{"model": "contrastive image-text model", "dataset": "procedural textures in two colours, tilted and lit", "train_examples": 97500, "image_size": 64, "crop_scale_min": 1, "horizontal_flip": true, "color_jitter": 0.1, "tokenizer": "word", "vocab_size": 52, "loss": "sigmoid", "embed_dim": 256, "encoder_arch": "vit", "encoder_norm": "rmsnorm", "encoder_norm_position": "sandwich", "encoder_activation": "swiglu", "encoder_mlp_ratio": 4, "encoder_head_dim": 48, "encoder_fused_qkv": true, "encoder_bias": "qkv", "encoder_qk_norm": false, "encoder_layer_scale_init": 1.0, "encoder_parallel_block": false, "encoder_inner_norm": true, "encoder_moe": "expert_choice", "encoder_num_experts": 4, "encoder_moe_every": 2, "encoder_expert_mlp_ratio": 0.5, "encoder_experts_per_token": 2, "encoder_shared_expert": false, "encoder_patch_size": [8, 8], "encoder_conv_stem": false, "encoder_layers": 12, "encoder_width": 256, "encoder_positions": "learned", "encoder_pooling": "attention", "text_encoder_causal": true, "text_encoder_width": 128, "text_encoder_layers": 8, "text_encoder_norm": "layernorm", "text_encoder_norm_position": "pre", "text_encoder_activation": "gelu", "text_encoder_mlp_ratio": 4, "text_encoder_head_dim": 64, "text_encoder_fused_qkv": true, "text_encoder_bias": "all", "text_encoder_qk_norm": true, "text_encoder_layer_scale_init": 0.01, "text_encoder_parallel_block": false, "text_encoder_dropout": 0.1, "text_encoder_inner_norm": false, "text_encoder_positions": "learned", "residual_init": "none", "optimizer": "adam_atan2", "lr": 0.002, "beta1": 0.9, "beta2": 0.95, "grad_clip": 1.0, "gradient_centralization": true, "l1_shrink": 0.003, "ema_decay": 0.999, "steps": 7600, "batch_size": 128, "epochs": 10.0, "lr_schedule": "constant", "warmup_steps": 1520, "weight_decay": 0.4}
Rows from block 6 of the image encoder, named by matrix and row number. Rows with one number belong to one attention dimension. Each number is 500 + 25 x the weight over its row's rms, rounded and kept within 0 to 999. All counts start at 0. Numbers have three digits each. After the name is the row's rms in percent of the matrix's.
# q: attention query, key and value (stacked) (encoder.blocks.6.attn.qkv.weight, 720x256, the q third), inputs 172-255
# k: attention query, key and value (stacked) (encoder.blocks.6.attn.qkv.weight, 720x256, the k third), inputs 172-255
q.129 108:506482502490490501505488454434519501492495596533508480472506470472486471492481456480516516509513505503480527486533502480490507476501501493466510475494503488486525468498520458467482498487466577465513516465491468506509452483480493467490501500477547486523
k.129 108:478559480504527506500505510508450452503514473476521500498506490522499462473462480453498512517516453494500484483477503478491485495486460494521557466510496505456506563513473495508502509568508498497546506503501519492435486472507482513554478554512501476473
q.130 104:503510510512468497487495491441535501485489578511493503478469466518523498505496498517503487474490517460498505487521493492515548484503534477444486494482509497505481464494496471490485484468510560506501554481474500538560488508507487485478504479510527495545
k.130 117:431554488493512499540498527525465478498464480476510479512504534497499440460518483472490476511571456534526501533505507507474546457427424503516503488525485525481518602511507513503504502574495485522544496493504500498477483483514508488542498537539508478501
q.131 103:512525512513487490506517524576477493493503418473523507521502550545508552534523540512508464476491497474512485515478509524517495547492522515520505535535502515532477511503480524544494494485529416523468506537524538492514532544514504534490511495515454512494
k.131 109:499451495491462496501491531500548543514497511510488505508500490469493530535534520549483500493489539520505507504499493517502497484508514483494434542485502495542459488506527509494509489479496504508474496508502471490527501517493504487457512446523512520507
q.132 096:498506506507475506496489479426531507489493596518495497475475462505520481493494478507506498487497511473493506485523493487504541469505524472440485482476508492492496463494503464477487496481492575494514549469470483536534477496496490474492506492504533497541
k.132 106:449560487494524500531504518522455465502477476475513488512504530507502439456503475461495482515555454519514500522501509499483534469441434505515525477530481522470524588512499508505500505573497486514549496493502506500468489476513507490548491550523503473492
q.133 085:460500464499527536497491522500485509530520504500451525500490455486528461437478485491461551539476511523489475495485483474472491443521476459512480464443486495456520529483497514452542525551486525506543466493463480517452492429510510506541483528492482511463
k.133 103:562472531505533510500511429482502502475507504526499495497499514514506507521496504494523493490475516479480522503514503499542491535542554539498533473508475499509544412478491489499500508427489501488465489494497510508547535505482524497487505513413486498511
q.134 065:509487504488463476458507478507546512497448473486504486511491527488489544544537515501543495461507479474524510500502496532541520551476513537493528542551507485533450505523494501520474461470516476468463496513513542485523525526502498494465489453520498516488
k.134 080:434516494513468487536509531506500507505444524478496473492486526480505498479529506516477477489540486510522476515524507525466562483439462486496457534500552502528464546515503501500484471523510513532502501513496500516505467549498467524474533457572495509515
q.135 108:503510499501521499503512535577467492507513398479504513526518537510490524508514526499490494509495489513507484516470502512496468527499486515551511515515490510508497535505492539525514507517512419520485462531524518472470530507507511532514496511503458504461
k.135 116:550437510503476503474495487482549538501520521527485512495497479491498553549503526544503514486448556486486507485497490504517470520554565495484470528475507483537477418491508496494503498427503510487444503505498488498541516520486503499452510452477500523509
q.136 061:489517505500494504494477501418527519503500596532482502483488468500510500473503435507508500504493476470490515475502491489537532479486505470450489465450510465481479466504503465480490510500502578461521528467483477510503492473502488460517518476494547492525
k.136 074:464570478504527499526494509519458455505473482486505496497500536517509426457501470458501515498528465499498489526510518504475543485455450500502516493534494518456520553516475507516478495551514491504547496503497517519485491480514504508548490539514480474496
q.137 066:553510520531496506510518539528479497472542471507534527517486480511516505523464519505471484510460575509474482519492544476503475484553537468534502525462519538542529469498468509500501488466526472516484500514509501500540496542530497554491493525488491499541
k.137 066:530476491482509493489483535454487528440531519513519518527521456474480512527493542494488496532472524533503512501465476494502453454556543496542488494427466527497489499499518484499502506508476507495487500477527480464498518464496494472507450516500540508478
q.138 094:478522455520484488490515537537503498506509471484475520510499494536500522484508534550460494500489501495514477510472499491472503511497486486514455519485510484502468540508472528528515504527526485562510492505491514500494499518526481535541491492566477496473
k.138 088:487479535499465515537499480510524553508461507507474480495462566463523509504542510508521472483540508508512526522533499535502557465449494536495472527520491496567518485502530511469518498458488498511451484496466462520551501533506536481462541473501480521537
q.139 092:467501451501511495493510533547494501523510456478460516515502502512499509473511515539456510508495495522517484515476497504464496509497463487525463514480497484492485564510487537521531518549512479555517467505497505497471512492518490527553492502545472491445
k.139 092:519459551503478511515502459504535546501477510522468489492476556484519519515531507516533479478516521487498517512541503526513543505485522531482484521515504491549526426490518513480507500428485494498442489497475479528569515541498532489453540466474478523537
q.140 096:466495478493522549504481515494491519536512498475465528504483461467534462439495492478468540530478502535501481492492481500492503452518482469514503468469483507460517520485502508433545527535485519494532459495461473519457513423512520503511487530478479521466
k.140 113:551468531502538499501511418474502495465501511525507492495501507515502514519499504502511485489471517478484517505520507500539497543550546536492522479503493498506544412465494496504494501426492503495477496489500514515547531511485516502475508506415493494515
q.141 092:464494450493531512505505521544475502545515435471464512513511503493501498457500498505469525528496482533518482503474492501480475500505464497539487499497484492480502550505494542507541525563504460515522455520501499490435515455503511519541489518509466500431
k.141 104:563449542510496510490511442486529528491507517531480504488491510507510533527505516521523499480469528471478509501519500503526494535545569523483495507498506484530522383489497499494505502410495504491450502503489495517563529530485514507450519468439482520521
q.142 063:555497557492477484486515477487527512452480491500547475511506536507477529572532529497545449476512484480509534510509514522532520534490540529489525518541508498544481462522501487518469483430485480487445538494535510471552509561479504492468500494504530508532
k.142 074:438530473501477489512482569501497491532502505468515506502509478475488497473497488508461496517517502521509490496475497494470497471465445458508473529487535487489449584523505503500489482558529508504535506494512481477457463498511460499502497482584532490489
q.143 093:526520517524463483491510506501525506474488495492523505500486522540506545555526542530510446453489520454508495507503505521520522539492543503478495529524513505534464479512478494528479476448529494518458535509502525504566518572510488511474512476524503511528
k.143 105:438522483486477489537490555517497501516470494479501486510500518470493480479533497508474465509552490540533507524508498518467541453431446491513458525503509514508479585515528520489508491549498495537515501497506478493491468508510502486501504492573522491506
q.144 086:524482511527519479503481463540510467499489503532535538454493502503492508551493461494554476491488510489533495477516481468455484518502444531526507531530521493481493492509502496539482484470556504482512503544520509493507467521480489505469489487478495469534
k.144 088:442510484502497514504514534478474521468484499495486475537522484522498509483467546470516516504528470517497506548484483500431505439488497482491525489514475514498473545508489511484496533519463500511489495489499498466462491443471490509515480516508512509482
q.145 091:503485532505468500520513498479462519527500506499537500483500505430475487459496498464452469523500514510510515460483497486527497533470514518561516499508458498541498470510541478459478486490493496467465478501480499463511474516538497500467504511494527475489
k.145 094:474500481505554529514507514506507479486460476533515483523492524549525477558516528524548528467530472455502519522500514521473508456520503495471493511504481540510523530512471555543517526542529500503494502505505496504519543509476515494534520527500500480497
q.146 110:537510537523483513501507484501495521513506522510523525510477475532529500505462533508506444509457520480490521515496489482526545484501522525499510524487520519504501464477491480501503519459517490498525546484490520521528505509477480472479491495496518498528
k.146 124:407559463497488500546490540527480498491473475466513488510502524503500472482506487503512521477527475500523502531503501507477510493420407502478442488532525504494515587510502523507495490570473479488545483485513514501465471484517493499548513513551507500520
q.147 115:477498480447542530521448515514497486523492457464462513508501512479530470482509485487490547477522464528502520511518519527493518446513496470456521491507467513486538519491517556489544511535479492524502507494502468527497516451509552485517514528485477492497
k.147 112:544486549511509485454502448468496469482516535529480516479506480507489532481493500489491469511455524479464493489530524513531470554565550530513520493458526470509518409481486474508489473441507507490485514493510525499531534517498485546487479479463498519518
q.148 098:440513471449487498497490532493511508495496473477457482509525520495494500499545507511493544474538484515498502501495511534512493484501531466464489480508468504503490526503523520492509505547458496528459498495496475493505520469510532498531508499523487523492
k.148 102:585471539505516492479504448500492488532531525504525512459491506482497512503502470497485479522491510494498484432502518488547502564543529533520538491486514472496536433488493467501508494470541511506505518507493503517526521541513487502454504508455487484500
q.149 076:476490462453553509506445506494504476544489473470447498497514519481505495465516454496470551490517454514496508491518494525485475492498478484469516473515473494475502533497508537494518489529473503514492483511519475510479509473525524501515515500495482488475
k.149 092:559470539515505494439501457481512478489530532522460522485497473511501535487495506508485465510452531491466487488517509510530473541577581514517525514459500476510495397495495477510492483437526510508462523513497512503528529523494501535467476456467487522507
q.150 106:445518474445489511502459532506519503501492462467456503509515519498513493510539505509506546461531480515499511508504516538508504457504527456449497499517469515488494525498521536498521510542470488528469509495495473511514517461507547488532512499522476520502
k.150 112:559483546506515487484512440493478485519534532499526510462493503486492513487498474481480470532487505498498483443505522489539493571534515548524534482485526470502544435481492461498507483471522513501516516498496513509519524536516480524463493523456494488514
q.151 105:461505504482460495497490495506520502501488499473499528473481476511530501508486550493523512459505508506520526495508513506541552443520522481459520542515500529519489478485503495526488511491514489502509566494497522518536515485502509484477524480505494504540
k.151 112:452537488496518485536528502510446476504478487487532478478515506500477499470490473484512534516530452507520487491507519490480496548457418542508493453526538478490558558505485496507507501566479484484567485472517519482469503494511467530533512560511514462505
q.152 084:535474506500564517506453476519512470550486500523506545488498503491506495510494458500512485524476502513530505498519461482448492500497463528519523497518501493451505510497513517511517509468523504504522480529517473509497483487478500486457482504452499458498
k.152 085:482509499514476512460507501474485495455497519507448505528504471538506512450485543469488476493481507490469493541497493516467473466527540480499514521484492499525455473508486508489487492471473503506471505494494509488486495471487496545510467462508493532518
q.153 080:523502467512528509507502517478488493495505518522482441525512500497489482482509457518465496523506497491474461511507487495461447540485480502507456451478510469466520537512482502470506491522471528507499442486492479513462480507484485514533483515506499506452
k.153 091:564457503511462510464473486501555513501516514516468517498472496478520491521509501518481468486478561507486508484508493507535500458524570469506499542465470515518449451500518493489491483440540517505439505539484475529532472514502532467461497441496481516499
q.154 092:456500478439477488503490520486526507497503488480467504507528518497489504518547514520501537477531496518499521501496518527526504474503551463459487499512468518505486503501536515501508503532459494520453511492501478490529518468507536487526510495530503514498
k.154 098:552502518507514493497501469507479482537519513490541501448490516490501493497500464489491491517508489491509478425497512482540507572506482534517532483509519476490550483493485464505503496507541504503529509492491510511511516540526475507477522528483493469497
q.155 088:513502500525510491500493485550530474471504493512511548470499507548503516577498492521576505477481515480521500496510502475454498477518467495484497542520529505485484497507476512561498499470561490491507529526523509504513486507472496505500510484501491492549
k.155 090:437512495495482493509525522483461525491501500473504498519529479496479522466464525455492514532505467524510493523477485487442495481472470504507524478520497492495482544497503498468495516521448496509518491486501508465454484460482469521500465523509513504491
q.156 111:539496507525526499503519506495478503491514500525513471522519528486464503497515455502482480544492496494485469497482487488467447564481480522557486458487500473497506514517499497473501485504491508491484435512499487465467483525504488521520476520495505500470
k.156 119:547457505500495516475476506490557529501519505515473513535492499501520503544512527525494478488483540497483519516486479506511507446542581457489506536486454523507449458502514512495504510448518514524432515523487474510529503501474535460472491459487491526485
q.157 091:470504531468439505523503501479494518528502497472517516487501479466501491482494536477472489488499512512503524474494511499567535482499552497500526512511462526532500467475542490481495505503481489495483546480483498493532497500528523472464502503508512500507
k.157 094:471531488508551508540511509520481458509459487504542479483497525520508476519508469512533522481527456472518501493512527500494518538485449532483482482520527506500567537509472518531513507564510488489553492486510515506494526524518488512539544553505506464514
q.158 080:443509513460443491508494505486508510502499487466497524480510489484496503496515542490507525466514501505510526480491514512551524466511534487474522523513474522529485475491527501506497499515495485488483547488498506485525511489526523490496510493528503507524
k.158 086:494515500496546495521525500514460462525477492498555489461507512508493496503495469499517517506513454498529493469507521493502510559492451547502524458527529493489568532497483502524515504557507492497560498495513522495483531518513476520518533560488505456505
q.159 116:486504509528433460473551487489506515466493530523535479479501476509474534518498536502522470508502525478508483486488505491528504537493510522534479513503535495525456484497495441513449478484510504484503508504493547477510490544489458513482487470525513523523
k.159 112:460514453484503509563504537535490525520482469473541469506493526485506474515502489507518536495566462527543505501479491489480542463430432488492487491546488518488512589510512515493518531567496489505529487501492477501472470485507503456509532539526501469486
q.160 090:509523502504523525493471499518507505503504494489482523525479490554552496514486523514525503482481498497483510546514502515493540446515504503445510520489530518469521498480464511515530537490510495531535541478504498553498528481465501487510501496503483517528
k.160 090:478531522492459473502494491502490501486523510471496525487508488465475500435502468485470476525462521517503490501509498490519480547455462522515458490493545468500503499496521471487475459488459488477530483484514520493487465492540486522505476484513510522543
q.161 083:456507490460457484505536519468499520475509496474478479512522507496486510487528530506475525489530494514485514501488528531549513490503556468476490491488473515538495492500520498486501499533457494511467511474496493485511529486516522505528514497529510524490
k.161 085:548498509495520493516495483517505482548512493496545500451488526479505484532514459517502508504508494492520494435502512484546516560493476522503508488512511493486553499488504481516506495517539498501530506500497503522525517544530492482481536525487497465490
q.162 098:554482527553497491500554468490481503491512543534546496490485479499486505491457503490490451537467522488502491490493488462501501541494485537553501503478525491526505471501485459498477496457522511475522496497498521489492478540493453509466489501480527481497
k.162 102:432526447499484517531488562514516513488458462501488482533503504511512478519504522517527537464524485499509515549493482510457515430454464453476462515524480532497464583522501544504492520541483487497492483501502489496480475470488514476537516490545505503490
q.163 091:497502470528516482487508501532525482431503493498494516495512523553482526571525490528572533483487514463507472513497482487452456501528461492492463514510541489476483514537454510545491493489542505481494478540519514482492493516480482544550509501518490516535
k.163 092:499467491481476491492507514486488545520512500487504518514522474485482520494477531473473494535483506543518489491466472479480505463507522487524548487496464503493458521493526494460495526486470506530492504515486488473479486469472488487460461509487504500470
q.164 086:533479498486545524502474497471472498554492505527490469533510501454498473437489452491436486543504479519478499497505473504493485535469502520518507433486475484464523509493520510450519500510452517504496450498496473508479500486502506488482483516476508482438
k.164 093:558486514517489517457468484499543485476503514527459514502474494515528489515521500534500459462473548474468508504523505526535494482553572473481479549453489514513471425509500500521492482446544507499446517522492492527540504520507541487492505430496488523514
q.165 109:528488502494557528518468501496469490541508491504485493516500514459504468455500445478454498532494480521491493496506479498457474523484478512519524460485467483481532520508514521459522496511487509501500453504501463507468485486517515496493491532470503473451
k.165 118:549469531512503504439488475478541492478511519536450523514497484524511523509508519516496470484446545471453509515515503520516471497582596486495505531461492502518463409501492508513491489429516512499447511518504499508534527509485525515489481444477494538506
q.166 091:531500519554483477480557493484478511471519534545534483487500488500467515497482502496495457539472521477508475477478468472490477565495489531565487494465512478519479493512489458496462493486516512477501477506490524466483482538515448526484480498500520497479
k.166 101:469487458496490518520503538518515528505463462498492481535495512497517484532506517523511526474534486511527517533489476501466532428483492460485492501531461546498469563511505538501513525523491494512484486513495480513495485472477525465507532503511501491474
q.167 090:466511505501445465490523500514527504458497504480515523462497492526491528551509547497557502454507511487526504486497525493528526471526510484485495560519516514532472479504497483541469495490529489494499552507501533481531498514497499504504515477521497516560
k.167 096:448518475491518496553532523506454506521486485482548473492517511488478499490478493474511551525545444528533491491480499478468515512444422523512516448546506490486541586496493498487512522569473493500556483476503500476459492484495465506518510570509511463480
q.168 097:483506484454550539524448513508481494541494462462464514521498513476537467458505487485468532486519461525493521517518519531499526453507495484457521486504469508493547516486511546475553513530473491523508509482501468535494518453507542480505515528484482492496
k.168 101:541492545510507480457492451479505462477514527527472519481505486509491532483500496503493464501452530474461494497540521521540470560557545524505504501458529473508515410486490483518485464440508503486482514497515528503537527517503493543493481465470496525526
q.169 068:481499512466439464513517489486501491508508504471510511464530493484453508511506508486509496467519491493510528457499515490558494501508523478491524526527469511532490469504541492523469487517493495487475536506511488464515480514522521485497504492520523491506
k.169 071:475519481512545513524524519509475468515454493505551467470501519522505488517473493493534547486556433494518483480496514489467528526491449508480539478525503509494550562509455512515504525575516506503541501481497499498471512512486462508536543556506505458469
q.170 071:502511494531445457484544496511527508429512517507541492474492497538472529577518526512568507473487537467509477491488502482506485499520494488508463534508538487500471484530471479538457488498530509482494508526491535474513496536502472533541503481536495527533
k.170 081:464500463482494506552512541505486538529493489479552491507507509478493482515491495483502531521542474543546504489462480460467529456444452491505508485540482513481497583497511497468508535550481504512531484486492471485462473476499487460500511551512517467475
q.171 085:544502517539515515496479483536513483503506507524521538481480490531519490537467494507545469497456517480512498496506485457460498490509472509507510534505528504471495497503477499536499509462555499490525528511507510516501465508479485486482491496488498476529
k.171 085:409526480505485502516515530494476525467479495479490493537516483511491507464479521467497514504507479515503502556485491506429496451467463496494490496515502504505474551517491522477496505526456497494508480499506504474448478455480484526530474507528512516509
q.172 095:454503463456476486497496523499533488473502485473464486490530516504476501517540496514511552471544486508503496482499517512502480483506522453464485489510474502504483522513519512515497496545472500516460497508507474481505503478520534507539518492526494515489
k.172 100:570464526508517497484512459498484499545520519505534503460492492483501511511492479480485497531504494505508479429492514483525504556539519528531563486495495480491526464493494470486508507487541521513509509509482500500509524531498475505457514525461486476483
q.173 090:499532526519447493496537506516506521453508511494534517495488479548512512538489566512546485489495525478501503512490519494529540468514522496492489532498538520522493480487477477521487516485522486498512551484483535508524516515480486503506501495521496528550
k.173 103:439535472485499495565506531522469514519485472463550479499510521481487476499498485488505527507546461519540503500488497484481525498418399510497477471544515503486530597499507507488506506568471484494555481482507502487470472485509481483522524558524512474501
q.174 080:523487512507544515511450470523516472551488504523508560471491498502509489518489474500527482509476508504534513491516466475450507489501467521510525519523496497455497503496513509522511514471536503506522512520511485512500477489479503477456482496470504452512
k.174 078:444531492518483510488514508479465495455487512489470494525509473538502503437475524456494489490496487493478487548494502513449480473500496496495511509503506502521484502513475513485481495500466498492500491490494516484471492464496482559527471492514497524528
q.175 108:467511495495456482491520503509533511462495503476499515485494489544510523542502554522545516458510513489511514513497520508537532451526521473460483541509524524518478484498483492542487514490511489504503555493501526506531523497486498501513522473524493523543
k.175 119:457534479490499485548518516514451500522492486470546481481509509476481485478490481477497528525539458525540485477489497477486515526425406525515501460537517489482542580495503487486504505566480487498559490475502510488465482492519465503510512561517508462493
q.176 083:459497474435503478502500515478521501502497488493465497521537534501482514511550508528489539492537488521492525508500514536520502480503544471458486485504476514504494506494532518503513499528452495534451501494512483490515532468494530496526511493523503510488
k.176 086:583500524503501487479489469503496480534534517489522515440492509489498496495499465496482480506490508488496473417495504482557499577510503518513534499497512475488536461485494455506493490489548502502515517493489507518525509545535488502470520503489492477491
q.177 122:485501474488525508507484525505487486505504470490481480510512525471491489483520454485476536504520476511496474497502507512467462517496476483505497460499478480487513542517503535482515486536480508506486448508505469494461492490526528519530496524498477501461
k.177 134:580442540505511499451500454470537507493526528531477517506498481498502532518505509509492472509457542494469510496509504504529486502587601493507528518463489495516479398496501487498500498420519519505444516514494488502542533513482516502466480467455500520501
q.178 086:526503479503568540511475512501491495509511492499470488544494515513531484464495464521470527521489491503469492534506487516459478494494478491477496457470507492465532534504470531481538515506486508513508457489507473538471517473500496511531507515488485500458
k.178 095:550483530502469487441473467485538500489538528505448540501494473494502515491513502513464445500434564489471503499517492512537473510551572492507490537457501491507453409501518486498482468418508508501455514518500508511533500511503520507467470431489497538516
q.179 103:474510505519442461477538493508527502455493515513527506476500487535484536550501549516555489482503530476517498494492513493526513497508512501506480544518540508518461482495489468544464491483527494490501533507500547480530500530479473511498499467527502522557
k.179 107:449524460484500502562515535519467521518487476465547474499504518482492475498492491486508535514556453532545497495474493481473531479420418504504497471544497507487525599502509501483514523573479489504546484487496492490460474481507483477513518557522507466489
q.180 107:476498492461521522523444500520517472530488477470470540490483507501546478499502503484516537457510489525520535506528522523498540430521509474445533527518486528490518501480510533517528519506507490520510539498505480544513514452491540476492523504472479478524
k.180 114:501517526505511480470509468479469464480508517511494514478521479511474524449488498472489491526464495484481485496518530504512469565519498547516511473480543465507531463481484478504489476486489496480525497475518533483507520504514470563510473503487508507526
q.181 082:526495506526536512496461476536516472519495501524513545473491494517509489539479479504550485500468508486528500492512473465444492490507450515506511529521521496455491505501489505536501507470552501492526515522513501510497466500475491490476486495481495470526
k.181 083:430513488509482503496517519484472517458485505491474495533517470520493516457470530460495503501502483513490499552491489509435491449494493489497512497501495502510465523514486514478491506504460500498495488500502505477458483452476485538519467495514504522507
q.182 106:501497476516517478490506495532539473448501493504494519491522529557475533579533480534573536482499515472507490507504494490458462502525471487484469521522538496479480507529466514557497489486541501484490489540533510480500496510475492536539511490512493506533
k.182 106:494480496487477496491512519480478545514512507485509511509519471484484515481466529460472496538490494540518487487466474482472501472498505494524552481500473496489468528490517481454495527504468507531505506500483492474465487470479476492463466514492508495467
q.183 090:504499505543449460475543490508532500444504522531530492470496498539471536567510517517562489494486539468514475485486485476501479527503498503525473529508541491500450490517477469541453484479537507479494499529499537469512489543493465529515495471524500516526
k.183 094:458502460484494514545519542508487544523491483473536481518502510480499475510494503486500531518544468540544503501455481470458528445444454489505506485541473520490492589506515504471515537559480499518524487496488475489457476475495496465499509547521511472475
q.184 105:527486498484541523513475499481462495549503500508488478519510507448495467438492455474436491537502472525487496491502481499481482530478491519520519445481462481484531514502526511449516497516467513503497454495495463502467485483517513488485485530477513477438
k.184 113:551474524518502511450478474493545483480503512537455517506486492526521516516513508526504473467461541465457508508522505526525486495576583481484499541459494505515471411504490508522491488434533511496448515521499496518542521517493531503492497437483487531506
q.185 122:464506486485479505496482495505524503500488499473482528485477480528539499510489549509530523454510505500512526515515512517528547434520517475440502542511506527495495490490491505530504522495511493511517563487497511539531520477489506484493524481509493505532
k.185 135:449544493498493482529520498513446478502487494476527493468506503491481489456491475473497513517516462510528479482510513491491499545442413537515493468515541480492545549495493488496492487553482485484566486479510526494469487499530466534520507540516505476517
q.186 097:475503510470457516510463504501526507519504489462491538497491493493530487512502532497501522465499514517500540498500521506534534438507548471445524535523482530508494478485519509502513516491497484499485556484495494521547507478512529470488515491507497503533
k.186 111:472543495504529494524520493505467469499489503492534500479506507509489491479503463487506503517502469489514490484506525495497493553476437549512487472501552474498553527504475495516506485555500495480563488473511524490477517523525471544535505548516514471525
q.187 085:464507528469432494522511500479494513519499500475516507478506480471492493492503532480481489480509505504504520469496515497568526490499550498497517513511466520538499468483540490489488498511481493498481547485483495488530494502526525475477499500517511502509
k.187 089:476521487506550510540516511522477464516455488501551470475494527510509480519502473507535530481540451484522494487511525499493524537482446536483496473530521507495568544504471514525514511569513493493552491493506514509489523520515484507531555556500503463502
q.188 102:491510509481477525508497516466464531537506505487496477521478473457528467425471527476427475514503486524488504501494508514543535489480536501507521478471465504519519500475522491444506515523452500522508512454465487524495507487526509470482491512500503504466
k.188 104:514514504511519500512489478526527465494492492511498496484477532504515484521540466540517499465502512468491509500532525513538499536501493509485448520500528503511533472511491513539505469494536493470499493506514507531540509540524523503528534487504489502537
q.189 112:486498472470534513512473519494482491520500473481474481512511521463498483466516458480462537500523465520494488498507503521483475507495483484492501454496467485483521536511511536472520494540463509511492460503504468503466501475529533505525501526496481497454
k.189 122:578452544510508499447497452475531490492521529534474516495494481504504531510504502513492469501457542487465503491519509507536484518589592496504521519460498490513489389495495484507495491422525515501451520510497496507546530520492513510469487460458496519504
q.190 095:541470533532509473499509457513508476501498511538549529464502505485473522535494463489541473517489519495526504476498492466483483547494464541552512522521518491504492466510510482526473480453546502461505489533518518468514473538493479512456490488464520465523
k.190 096:437516465499507517512503552486488519474468487503487476538517492529504500497475548491522532492537461507500507551481474500437507429479486463479515492517466522490471569505485523498498538542474497513493497481501495470464492452472496494524504516525513498463
q.191 074:531503504542551536494443491530493496536488498515518531497466498492545484475479476494507482509481500506506480515505477489453504497486452533522519506514518485455508517494479502492523512473537501492540484502488505533487493505488476492463491504478475482506
k.191 072:467507511499474494477498493487497506451520498506450517542513477520487514461501523495491462511462522497475510565505494524477462473518523498505464511488509496522470467501513526496496488461448490488470498501512501482506493466496520524512443473498498541540
q.192 103:446517461497508539521464527513496482501498485461472517489469478477545455465518502486478539495515479512545486494519477516450519461512494457500504484495467511486502557502510513480531503537497513530524505498476463554489485455532531500502491521513463493464
k.192 112:568468492475498490494489469487543480507505523511495485483515515507482524512482460513499497458471526496466500485514495497582483516518532494456525512513511491500499421512517490499486467429500508471455508515508509490557486502485515471472543441460508510517
q.193 098:487534541513499511519510486482478495494496499518506507494529510500470513506497508448505482543464509479457491488499504476517485501486522545529526471508506480495509461498502496480505487456503501474499503488511503460486503524460494511493432495486519495529
k.193 094:496467478473513479477501524502535512526491492505480515520517509498479545528521504565514524476502498500496503512490468494487481513494504477479461503534481485474453510520531544520539501509514499492464512534521520487522519511485515494485492467508503513468
q.194 113:562480490507497454489522489500523517518510522509502464511505520522484530516489484561515510487511516483481525513481508496508486528474480494476456534513538505510484490516469492549463491495514491467487478513532539483517493529515462504516563472528529503490
k.194 123:437548521555489530507502530510447519459499494502503512502469492498540461485518548457508496538523486494522496511497514507426532472476476512552510492461493535504512557491461485483505529557493506541540488483475482519448512490511494525541471550531480506500
q.195 102:465475480468504505498476525517520484498491492493496502494480489488534465492511493516499506474543472533569507504514498521489536481522502446480512506499457528503507542482538507504510518551480497550511513492486476542510493459532537467495528516492473496479
k.195 098:544494493493508502511485450495504457534508516487517471472502496513499491470448453477475486486488504497493492472515512510583493531518510506477537498502532479511526458481495462499462482467490491485508514479493499503507470498518485485471545478462504480523
q.196 115:452532520499506528526483499501469475490493481501500538487509494480494491489509514440498501523474492503502483477522491494494507481506507530530535473491475492491517501488524507463521499486497505506507503498493479499478499486476522504485427513472487492521
k.196 124:546447482456504480487490486493555492534499505506492498505533513506467551523492472551502509455495508504469512492500476491550472511514526484442489509542499476488478451522538529521511481453510499476450520521526514474555495503482520467461520443474514506486
q.197 091:574473499526507498493525500495502537511552512487506481536486517523497509528465513544494512495483514497469523537447508489495483502501505472490453514520534515507500473545453500509509529487506502500493494496500510492508501532508477514525540512527520493478
k.197 090:453557511510486518513502529508463503446513491462486504481467511495528451494533551435509484530518476482531476505484515508429529497459460504555510492485483522507507558477481483480494502546492499495519452498475496509469515522521491528541484542529483506505
q.198 116:551472486503496465474521500497527524512508518502502462516497509523498515513489489561505499484520512492493522522476508503508491522488491478472464528510530509510484494511473494540474499508506492487493491502516530493520501521518472499517569483526520508486
k.198 125:449553519546494522512508518509446512466501492495505503497467489495536450479513532451500491545509492496533490510500521508444528486483472515558510491460499526510519553480461476479493522553491501529548481480473484527443507496518485533539479556528484498509
q.199 106:512449465483481479474504508503532515493500510475504478500479481507524490505493494539494481464540487523545502501496507520514518512515494458466483512518503520505487518485501493520492513528494501530504515499485505531520506492526508483504557497503488510486
k.199 118:481527508524502508522508479505450485489509500484536490477474482494521460471485501440490479537504490501539487494506534516498517504504477525546519484468520502517545525470467460493473502531495497503559486473479483518451486500531473525520499557500491473532
q.200 103:436500511491501535518498493499485484472479487491497516486504491475510481499507521446491501519486498521519479495516499501505517477540534517521546469491470499509515496496532504461525506486485510526493519494475468508489502465457540502474440516454470505522
k.200 109:575458469447515473497491469495547471558507504505499490494531504506466541512485440552494498466487509508477500476505487500567471547518524482442481505535506472491483464505541506525494477458506491457468520517526517480541486508501508472460535451479518483493
q.201 085:495445494468479477490497503522527494500490498494509479480486496484518490513506488517517465464566493535564503487510498530528521525498471493487500536527480527517490516481536495527471512535499485520499508507491490523514496490519515485478552486501471514501
k.201 093:460504526539509511515497466497443486487531499493529495478479474495521476475464520449485478537507491520534501477505521515493505493521488528537526484459522498506548512471459464513479517514519497519546507450486482507450488498518462532521495555496489470531